From a checkpoint of a small image captioner: 64-pixel images.
Rows from block 5 of the image encoder of a small image captioner, named by matrix and row number. Rows with one number belong to one neuron. Each number is 500 + 25 x the weight over its row's rms, rounded and kept within 0 to 999. All counts start at 0. Numbers have three digits each.
Before each neuron's rows are labels from the 100 images, of 14848, where the neuron reaches its largest size: "strongest on" is what is common among them; "peak on" is the class under the peak. Only what is clearly more common there than usual is listed. The data: rendered landscapes of hills, water and sky.
# gate: MLP gate (encoder.blocks.5.mlp.gate.weight, 288x96), inputs 0-47
# fc1: MLP up (encoder.blocks.5.mlp.fc1.weight, 288x96), inputs 0-47
# fc2: MLP down (encoder.blocks.5.mlp.fc2.weight, 96x288, transposed), outputs 0-47

strongest on: desert dunes
peak on: gentle ground
gate.144:489502503549506577496412567472500491508491517523499501487502529496483542491485477488500505501526525527491502505498494483498490497470533508486521
fc1.144:528504525492494469495552483466560529488530504502507516498513508487488480496493456559477500527502500498501491526496558460501503430509493536501500
fc2.144:538511499446499457500572488500512511499479498487500493506509486500500479501515512516440492493494493508460504497528553500538510423523495496498480

strongest on: snowy peaks; night
peak on: steep ground
gate.38:462539452500509489500520504508477507503517494501499498527530505500504511463479506525436496480534490493498466498463524489508505479565505503511500
fc1.38:491540472509491483468502501510519469499514500467468471468545501487514500450452503554462500503499506478543471548501557493498506497512496500521458
fc2.38:504467499545499577507491512500500508522494482513528507510498482500485472500501500479558500498492499539478521494491473494488440552501508493484517

strongest on: snowy peaks
peak on: sky
gate.267:581458492494452500494408501500521500484498435511504500496500501500477545500521498485527519487500502534508502499500492500485500518492505559563543
fc1.267:500534500527549499500495497520535501500543496491500516499500500500542487516476479544499477500513480529505499501500506480474500480464507500500504
fc2.267:502499500627500500464497500500500500500499500500533559500500500499501513499490488568500500500526500501500500500500498500500500499498499500500372

strongest on: water; fog; sunset
peak on: water
gate.30:500500500521617500500500500411500500438500500500539500500500534500500500500500500497559500515500501500500500500500500500500566500500471500500500
fc1.30:433538447500507523495500500500476499443500500500572500493500500500414500500491500500500546486500500500488500440500500500500466500500500500500496
fc2.30:255499500502500500500499500500500500500500500500500500500500500500498499500500500500500500500500500500500500500500499500500500502500500500500500

strongest on: red mesas
peak on: steep ground
gate.218:539529501422487499499502458505502507495494489528487556506502473521475450445512497501511485480510509500500503501523522505528515421508479495471498
fc1.218:471438517523456525531484512498498486503497477512511458500496519497522512504473500488500549515490494492525502500498496523505495519471506507509501
fc2.218:496500500571430501490473499500490499498518495500494510502499524500563531500458454543500543494523500501503492496501449503498498596480541509536499

strongest on: terraced slopes
peak on: gentle ground
gate.161:508500497468511510500498478524501522495491490518456535502463500518511495499525516468533454495506492534518503505501469523521494514469495500481469
fc1.161:502501530493503528504535535513497500500500480499538465481537495500491524556537575478515476502502530499488474503496509496492501499523508498485501
fc2.161:508508502501510476497495526495510486498495534499518464542500510462496499467503493500473543525437505508469521500509543477509531448516480506501490

strongest on: water; fog
peak on: water
gate.106:501502506532514507529506515525503511491503459490563475489479505501529517378472490495491508509514464510500489537501500489483503516500503523465497
fc1.106:468492500518487538544554507495486544501510518530561499538492498500554506499503500500483471521499516517496502500481525501516497501513477510506508
fc2.106:487534505536531503471439502501495501440474512501475549483517535509505482480461488493496498487531502512489500491498475511537508498501535539492465

strongest on: green hills; land: snowy peaks
peak on: gentle ground
gate.97:500496490485491500502493526490496506492537503500499498492519522501496514466512490502530464493568527478501494497527503513509504473508501488504519
fc1.97:503435523492500498496493508501490518489474553520560541489480518485477519535559499517507487527469491537493516499474438498505513506505504501487550
fc2.97:505451495486488566491493519501488500536480487499519521503484496507504499538525499434511529498490500531500509483501476494500503504484496454503516

strongest on: snowy peaks; overcast
peak on: snow
gate.238:520434501511505549480512488500507507507470485490500529500480478500499482538510530477513498540486471544484531508465501500472533490500502501502497
fc1.238:507528441526462496499490502475500487496522472500550499521494538477480541460497525513472501508503501444504456518492519472476505480536508493498520
fc2.238:467542496501510456499493449515536495499538501416448526499501500501506499461455494534464522508513500465501459522478561501498526461546509524510489

strongest on: dark volcanic rock; terraced slopes
peak on: gentle ground
gate.227:500500500500500500500500489500500499500500500500500500500500505500510500597506500441500500500500500500515500500500500500529510500500500578500500
fc1.227:483547500500447475490500500466500500500500500500500589438500500500549500500500500500500429500500442500483496500550500500500500500500500518500500
fc2.227:499500500503500500500500500500500500500500500500486500500500500500500500500500500255500500500500500500500500500500500500500500500500500500500500

strongest on: dark volcanic rock; overcast
peak on: sky
gate.123:500531459500500500500500500500500500500500500491500501500500500500500500500498500500394533500524484500466451513500500446500500463500472500500500
fc1.123:500500500399548594526500500500500500455500500500480433500500500519500500500500500500500512500518500500577500500521493472480500500444500500495500
fc2.123:500500500500500500500500500500500500500500500500500500500500500500500500500500500500500500500500500500500500500500744500500500500499500500500500

strongest on: desert dunes; water
peak on: gentle ground
gate.229:513446540505485566510473484497500495491451497517500506512478502500482499501539508467541502531501511515536527498493494543498496500443496509472497
fc1.229:500509493484549457500515503518495500522529501500536507499503501460526485491497503532476423451505463505494500500544499498510508438534489498530497
fc2.229:516488517470540510501522497517500497502457490507482480500504500517463476536522518450502531513500493563495503469499515485499485500485507495505499

strongest on: dark volcanic rock; sunset
peak on: gentle ground
gate.37:487503500500496491500494503506498495533499471466520503560476491499501496494485498502502496500498500491456495499471502498502525494502476428591556
fc1.37:502550500500528504451514489423578501500502505515501501500526499521493472500499487500492495497568434495478470501499533501499461475504502501499500
fc2.37:507553500500502485494499500500500500499495500500500503500500500498500500494303500500500501500500500501500500500499496500488500487500500498499495

strongest on: desert dunes
peak on: gentle ground
gate.285:498458491501516517500489490506500488508489504507472500489439476494496476515573523470510498550489516532535499501500502500497490501394501520483486
fc1.285:502536470497510482534495518502490507500517493510511470526505512471516487480504491535504437473510520486485498513525499531567466450535500502551497
fc2.285:530517502412499501520546498492478500482420481500449443502514512498500497501553509491500518489496495536496503488503504500501482491487530500495506

strongest on: noon; purple alien crags
peak on: sky
gate.89:591507502518497500520506473488538539499517509475499494501500500503513478484443526499500525488507501520473465501500508528486498500405536494500470
fc1.89:511571505480500464500481503499500499501542509494497503506500489529456501500499499511499495431542468498529491487513513481508516459512491496486521
fc2.89:480501501500500540499333538500499500483508474501498516497498545498484579486505481498498518500550500499512494499501457501488499518485498500500499

strongest on: sunset; sun or moon in view
peak on: sky
gate.62:498440506497487499498492490504508509535487493481516488528503441540487497517494528514495504501502498483500500500497501499465501496486515503501531
fc1.62:500460558501501478508492474513521539481462529517521552520502480568477490544511504497500502558487499507480535483477500492488533486470514500440494
fc2.62:480514494479502475479470500475499485492485496501492470500498514517474538499501508503469535510527498503526473484518501485500492497439551508529497

strongest on: water; night
peak on: water
gate.41:542527504500500500500500500500500500500500500500456500500489422500511500500537500566500527486535500541500508500500500451500497528500507500500500
fc1.41:500486500500500500500535500500469500500448500500477500500490500500500534476512562500500500500508500500500417518477500500500500487500500467500500
fc2.41:500496500500500500500500500500500500499500500500516500500500500500500500736501500499500500500500500500500500500500499500500500500499500500500500

strongest on: fog; noon; terraced slopes; land: green hills
peak on: sky
gate.156:500490535500500498519517500520519509506487500448499471536499500495477470501515579519491506564503468501558496500511489521498446557489499501500489
fc1.156:498475502499500474515507499505500520497497499539499510494521506554466480465498529513501413501500502480460500496501500594500501526498504501492481
fc2.156:565499499497498500502477508496494500500489500504468500500508507504427479509502505430500574499495500518483500490500504430500500507498508513552509

strongest on: red mesas
peak on: gentle ground
gate.222:488494495495507559506497468512500460507458441500481467485444501493508500522547519472500503490500501597511576503510500503530500503502503497503500
fc1.222:491483505494480508488493523473491494529485609489443549511472500488523457486527420550504498505490500498476502501504481507512497501495487497507516
fc2.222:541562504493510498505508486497497500500498500499458489505500499499464488477505519505482498495493499502489502499502628498503499419632499504505494

strongest on: noon; snowy peaks
peak on: snow
gate.53:481482466573489548509514498499570510506533492466514496527477517530512481464441489464552508502544499488491482586500499511491490515485528498501498
fc1.53:442537531467556472474498500484468509487486494509500492488509508532500562508507500524480486506533499436513485500514500519516510518453479496512491
fc2.53:535459487448485514528522503506493500492488497514526501509496473498514439567465515472534454482496508506490507500479498491500504469501512482515516

strongest on: snowy peaks
peak on: snow
gate.24:493490500493507559570522528496498493529550486520536469528490503499508501502511512500493475550501500490471508528519509502514510494511508482494501
fc1.24:597499495455497500466513500489531499501506499504526510501499466488540501530580459500493493484500446496499534500502496511490493494468497488497481
fc2.24:566477500473500503516502500500500500507438498500506504500444472499499500563564528416526500499489500522499558500500498494500499501500476468500509

strongest on: snowy peaks
peak on: snow
gate.154:501500500499513539504499500500509481500506500495500539500497500500510501500436491471507500499500500606500517519500500500500500476499475500500512
fc1.154:477497500520479502500539542480523466467500495529587497500442546499500502516483503461500496499500500446501508508434497478465501499500483490500495
fc2.154:513499500474500500500499637499481500500500486500618499500500500500492501502502509499500454500500500500500500500500487499500487496499464438500520

strongest on: green hills; terraced slopes
peak on: gentle ground
gate.191:512502501509481495486477522514489466477514508543451550501486492499471545502495500495496467503506500415511501495500512501504503514524485526533523
fc1.191:497514553520499521448505508437493493488500486511460549518500528488496498499499473500493499501515498513463501507502464509524417483507498503499477
fc2.191:480499500510499500530520505499502501505502500498477366500532500504484498493508504516488546503496500495500499504500542500498478540508526500526559

strongest on: purple alien crags
peak on: steep ground
gate.262:585514476454493500486541494498537474498504501480499524500483496486503496514483496464486516507499499520494505503500503498505526475561493503497500
fc1.262:508546505507521516509492501510506542503498525455436532530518483498490490459518499482537487500497498506490517488531508502546508501525502497490508
fc2.262:500517499476510470455550500505499500498506503500606494500500498500478489501442522511493436500500501466488486500500523492505503451513491482493484

strongest on: noon; red mesas
peak on: sky
gate.160:517483501541492548533544483500512510507547513479489495500509506531500450502483546431510513462499527499483483551497508508516495570504525514497515
fc1.160:515498483510465527494504491501525448500476503438489472479509506472540451502437498474510510467488538499521500537500491514494497498478498490497476
fc2.160:504503500516499500509536491500510500498502499494495495500510500507509457494335505485500502504500500498501499500500522499500502506500526512501488

strongest on: terraced slopes; overcast
peak on: gentle ground
gate.184:532500522439478499518532489536500501482520453508464502504495475499495501519522523448524453489532501463531490501508516531523511496491479485500492
fc1.184:502592486499512415484502500495520524497504497501513489506530472495490501494450468532442488497504507499504504510482510487452489432525475496544533
fc2.184:500526510507496495481486519490514496498513542499535502499496510448515548476463471514494517552493510482481499528500542502488527467512478499507488

strongest on: fog; noon; purple alien crags
peak on: sky
gate.249:473491498517499451519513501511518519545502476460509488505501490505478502486445503567471486533494497441514487502489508500439497524503489499501541
fc1.249:491588498501511495480488539513521495513498514487507501501497493496503503501456499532489464488497500520487500502503500499500495470535509486509481
fc2.249:525597494503500474492500498501510500499542494471498491500500511465504588429475500579482493505502500501501481513501511501500500490534502503500493

strongest on: noon
peak on: sky
gate.42:491453484535500487497542490497532502512490539496512494537520538517502473517490533487501501501502465457494504540450497504517484502507485525503485
fc1.42:504495496492424500515495507477493503501555490509503447509501468454499472510496481495482550475501508506512458478526502485491483510495523501555513
fc2.42:499520507506501504504500499515509500504506533499521531510493488520497469491459505506529363500471497518481503501504521516497500500563500502452478

strongest on: fog; dark volcanic rock
peak on: gentle ground
gate.155:523524445559495454503496496498518506528504505440511485536506483500500437448476489518522437499498497484436491493502506509500499498500496502507499
fc1.155:504505492507497503494424502461503443500492494488471490489498452499483514498493495478483553502486466499505499500476500473486499505483499492501517
fc2.155:528531498486506500488485503500500500489500459499467500500499502500497522490492500488500605498504500500501499500500500500499495473500502499500500

strongest on: sunset; dark volcanic rock
peak on: gentle ground; steep ground
gate.4:459506500500500504500500500464530500500511500496500500540500485500500500500500482500500500500443547500500500500500500500500500500500500433500500
fc1.4:593476500500498500500500500500500492500526500500500500500500500500500500500500553500515564500500476500500500500500491539500500500500500500480481
fc2.4:500500500501500500500499500500500500500500500500500500500500500500500500500500500499500500500500500500500500500500499500500500377500500500500500

strongest on: purple alien crags; sunset
peak on: steep ground
gate.79:508499491504515552504495507525500524477509471544500485441507491535473542549558526457530491500499501507477501525461487493488490538513557504473506
fc1.79:484443494490489493507508492497474493522494502506529545509483495507500489518513493500499491491418492506482517497513501463532500420523489512518516
fc2.79:500489495509514511523521508501529524551520494498538491511521504516415477479488525496499485498490495495500496525494527498476460495585495497498535

strongest on: terraced slopes
peak on: gentle ground; steep ground
gate.61:475507501497502518499491471500479494473554499500479497506500507502512501504500501500484464502500500499483565499500506468498475497517509567500505
fc1.61:499500494513568553517512502499457499499487506500508536500501501502466526504523528442552483516439500498465619499500500499493500502516489478496504
fc2.61:505501500470498502499500500500501500500497500500492486500499500495421502506559500484500558500500500502501500500500502500500500488496492499500500

strongest on: sunset; desert dunes; red mesas
peak on: gentle ground
gate.69:500500500500500480484500500500500500500535410500496500500503500490500500500500500500486500500500500484500500500543500425458500462500479584500500
fc1.69:500528500500500500500498500500500500500492500500500500518500500500500500500500535500500576500500500482500500500500500500500500500499500551501500
fc2.69:500745500501500500500500500500500500500500500500500500500500500500500500500500500500500500500500500500500500500500500500500500500500500500500500

strongest on: purple alien crags
peak on: steep ground
gate.68:567508480491501547542497476531568515492521491490503502516478477471498515471518496505500493496502511500493515503482516498497501473512508507504530
fc1.68:485469523487495467478497532483466443498460500527515480495499512496532527551498504514500480566502507480526480516491502499500510480469487500503500
fc2.68:499473501500499489475559487528532501502507530515565511501487485498513477516460493502500478516510501492498480515497510498500528478484475480505470

strongest on: night; desert dunes
peak on: steep ground
gate.108:538490500453432500500492492471474500500500500500473489500500544500500500492546500500500501500460500450500500558500460471552500500500459578500500
fc1.108:532500500502474500500500500388500500500500500500500500518491522500538537500500420558500500502506500459500500473497500500500481500500500500500500
fc2.108:500500500745500501500500500500500500500500500500500500500500500500500500500500500500500500500500500500500500500500500500500500500500500500500500

strongest on: water; red mesas
peak on: water
gate.152:501524507504522489481496487504504502486502568499493503452516508517500497501495461500454500506544498509501481530500504513502498496447503517474479
fc1.152:499499484455490499540489492513477498470501457529460481518505517509559499497573470479501496475500499484499530454570491521524504500446522577502507
fc2.152:488505500526508523517493500500498490498500500500440500500498528507500443416497499476498515498506500499501499499500499500521498498480548514480472

strongest on: purple alien crags; noon
peak on: gentle ground
gate.51:503523500500500525500500500589553500508500500500500500500468466500483500500499521500500516487500500500435500522500500500500500383500500500500500
fc1.51:500500492538500500500500500500425493500500500525575500500500500500500500572500519500500500500500500434500500500500500500500500500500464500500500
fc2.51:500501500494500500499500500500500500500500499500500500500500500500500500499504500501500500500500500500500500500500500500500500501500500500500500

strongest on: snowy peaks
peak on: steep ground
gate.148:497477550465498505455489501479528479463462488500509512492489501482531505542471493430534500511523536555495488481460480497494508481503470491507493
fc1.148:484439487502490498495502523505484495488492497548554506491498515513506474536510535502497460499486501499490490503486478509467495497499500444500526
fc2.148:500515507499501502475490494500500482498485501497481547495491501495582490500500478477503499496523499509575476497502478509501528498469500498489414

strongest on: desert dunes; noon
peak on: gentle ground
gate.16:484467487476493512523480505497486503485497496586518464498506506529502528518544493437504498498488577499507517498509504495510513510491526516503500
fc1.16:500549504499510490527515500528497502488541501494488496514507492490518503500502488512502486437507494492498405500538532480527495495556528507548499
fc2.16:493464501601489554557483517438481500500511500511493497503503500502497502502512499500501495494495500490496500500500499500500493596511520540510548

strongest on: water; sunset; desert dunes
peak on: water
gate.202:479528499500518534506469501542507479436479483456522523505484526500483508505502526519520513500502521504490518459505481544530552518535504462499483
fc1.202:501541490451540513486505499508505512447496498508498484504498503516536549499500521509482481496574491524489506489509492502539498454520510482500485
fc2.202:506520474507485511472456520476480495498472473486479493500493514491542528495495507502533535450499490491525506495504430524496483576497511498485499

strongest on: water; noon
peak on: water
gate.276:502494504511517498528535469510583498501514527475447510473501497529492463422489500499494482459525509478529473540501529554515505535494488498485433
fc1.276:472492514522488499507508566501441526515498502547514484526488491532500561527528516499494462500484464484500532498474509501489500512537492516511515
fc2.276:498469482499493513499510529488475496509500469557526534512484521498483527524558507526503479474484490492474499483501478491501478503520488476513533

strongest on: sunset; sun or moon in view; purple alien crags
peak on: sky
gate.145:479517526530488512458458513525520512532500494480505501498476500500425490483506575453495472505499521495507509506500506519497505509558487501502486
fc1.145:527503513495454549530521483497489506419509500517422525510509499469554505480500500498524501500518516501498501500493499528533504505496483533493496
fc2.145:468484502498563495477464489517514490516501512510498541482505495506443468531501501440493483513533511526507499487501543513503514443519486508496473

strongest on: night
peak on: sky
gate.47:516500545500500500500500500488582500500500500500500500500500500500500417500500500500500500553460477500500500500500497520500500500500500500500498
fc1.47:500500603500522438567500500500511500500500506500500500500500500502500500500500500472500500500500500500500500500500500450500523500500409500500500
fc2.47:500500500499500500500500500500500500500500500500500500500500500500500500500500500500500745500500500500500500500500500500500500500500500500500500

strongest on: clouds; overcast
peak on: sky
gate.20:501487497486515489499540464499540499499510513490466432486500479512518497540527514505491519507489495485487498514503576497523513511492558514501472
fc1.20:502496463515489472521505556456499512491527491501515518505495495506481494516503515498501452447475496496479486500499507534485516506590519509512528
fc2.20:537545500499500498487487498500514500498488502495501532484470498466539491463479502435525468500501503503507499502503487520503524469500479494432423

strongest on: desert dunes; water; noon
peak on: gentle ground
gate.271:492465501500537510438479525500484489499506537542530532480481508508538529568536490529516467539543531479500465502501471531502520499431502493460485
fc1.271:492480563454499518486430501492496405499499489499486506487484504468491507517498500483498497507531524515497503488521491506510566448477500498501522
fc2.271:512532497465500487483458500501482481471485498502489496500418499460525504499512494490502517484527502524519502473517482493522504465469499499500491

strongest on: snowy peaks
peak on: steep ground
gate.172:500481526502508512513501506501504499553479546478519533527495462499500498544516505488524505510452493528481561502475506468487497464510485466492518
fc1.172:495477518510467500545476500497472496505491520514464473550490495532488554526552509493524533508450516532508515488526523482521501523495467554508504
fc2.172:437486512498485451504488502499498501500511498503478475499516529521458536501539539503465497522534498475517502495527540508506513512508540564511495

strongest on: fog; sunset
peak on: sky
gate.213:520453494539476445501519446497510519498466517492497431510500489512488504497539574519484560509504457476517490519461501482505507508477493513523496
fc1.213:477512517457478509496498499498478477487489487487450489515492465451508536559511493478480543500533540485529500499499500482499500508443503502581501
fc2.213:501511512540506483509532498492499500502504534503517524506502499491528507465514495558491415500481474500480500503502503543507500502542475504438441

strongest on: water; purple alien crags
peak on: steep ground
gate.275:503501490494505536474497520499507495527520490500520478497501504501495488503500473502509475491499524513458578525518502523500482531555520467488532
fc1.275:494531499489510504479500519512568503508510494463507438507513496479501488532510527488506509487513558522475547479509507505472512472549496469545501
fc2.275:461368505438493475504522500500502500516520518500502499500500488500500514601546492522482456507494500508482500494500520500498552503518464500508503

strongest on: desert dunes; noon
peak on: gentle ground
gate.257:506484501572465500501511500499513503514528542499505574491460501498491514481499493485496500543498499500491501513498500495499534506494500507498495
fc1.257:499507499487510430473511475518514509499501420453454465504503480530467470462494529532443532514506483470555455500532527508506472514501494505530447
fc2.257:524488526536481563503410512449494510495493509516491521499503544482497531495512488466519500529500500514498524501499492500500508501464499566501501

strongest on: sunset; clouds
peak on: sky
gate.104:505497510497500444445498501511530496500499512497498529473490500500500492503519511471503499503523520571502501500500494498500514493498478501523500
fc1.104:477473515496514529481464462500513500500495512511513560454470498520467482510516513490504461535510500495545491500500512522499512503492466493497489
fc2.104:505506500460495477510526500500500500500504506501502511500495489467674503500497501508499390500500500499500500500500459515500500489501500500471494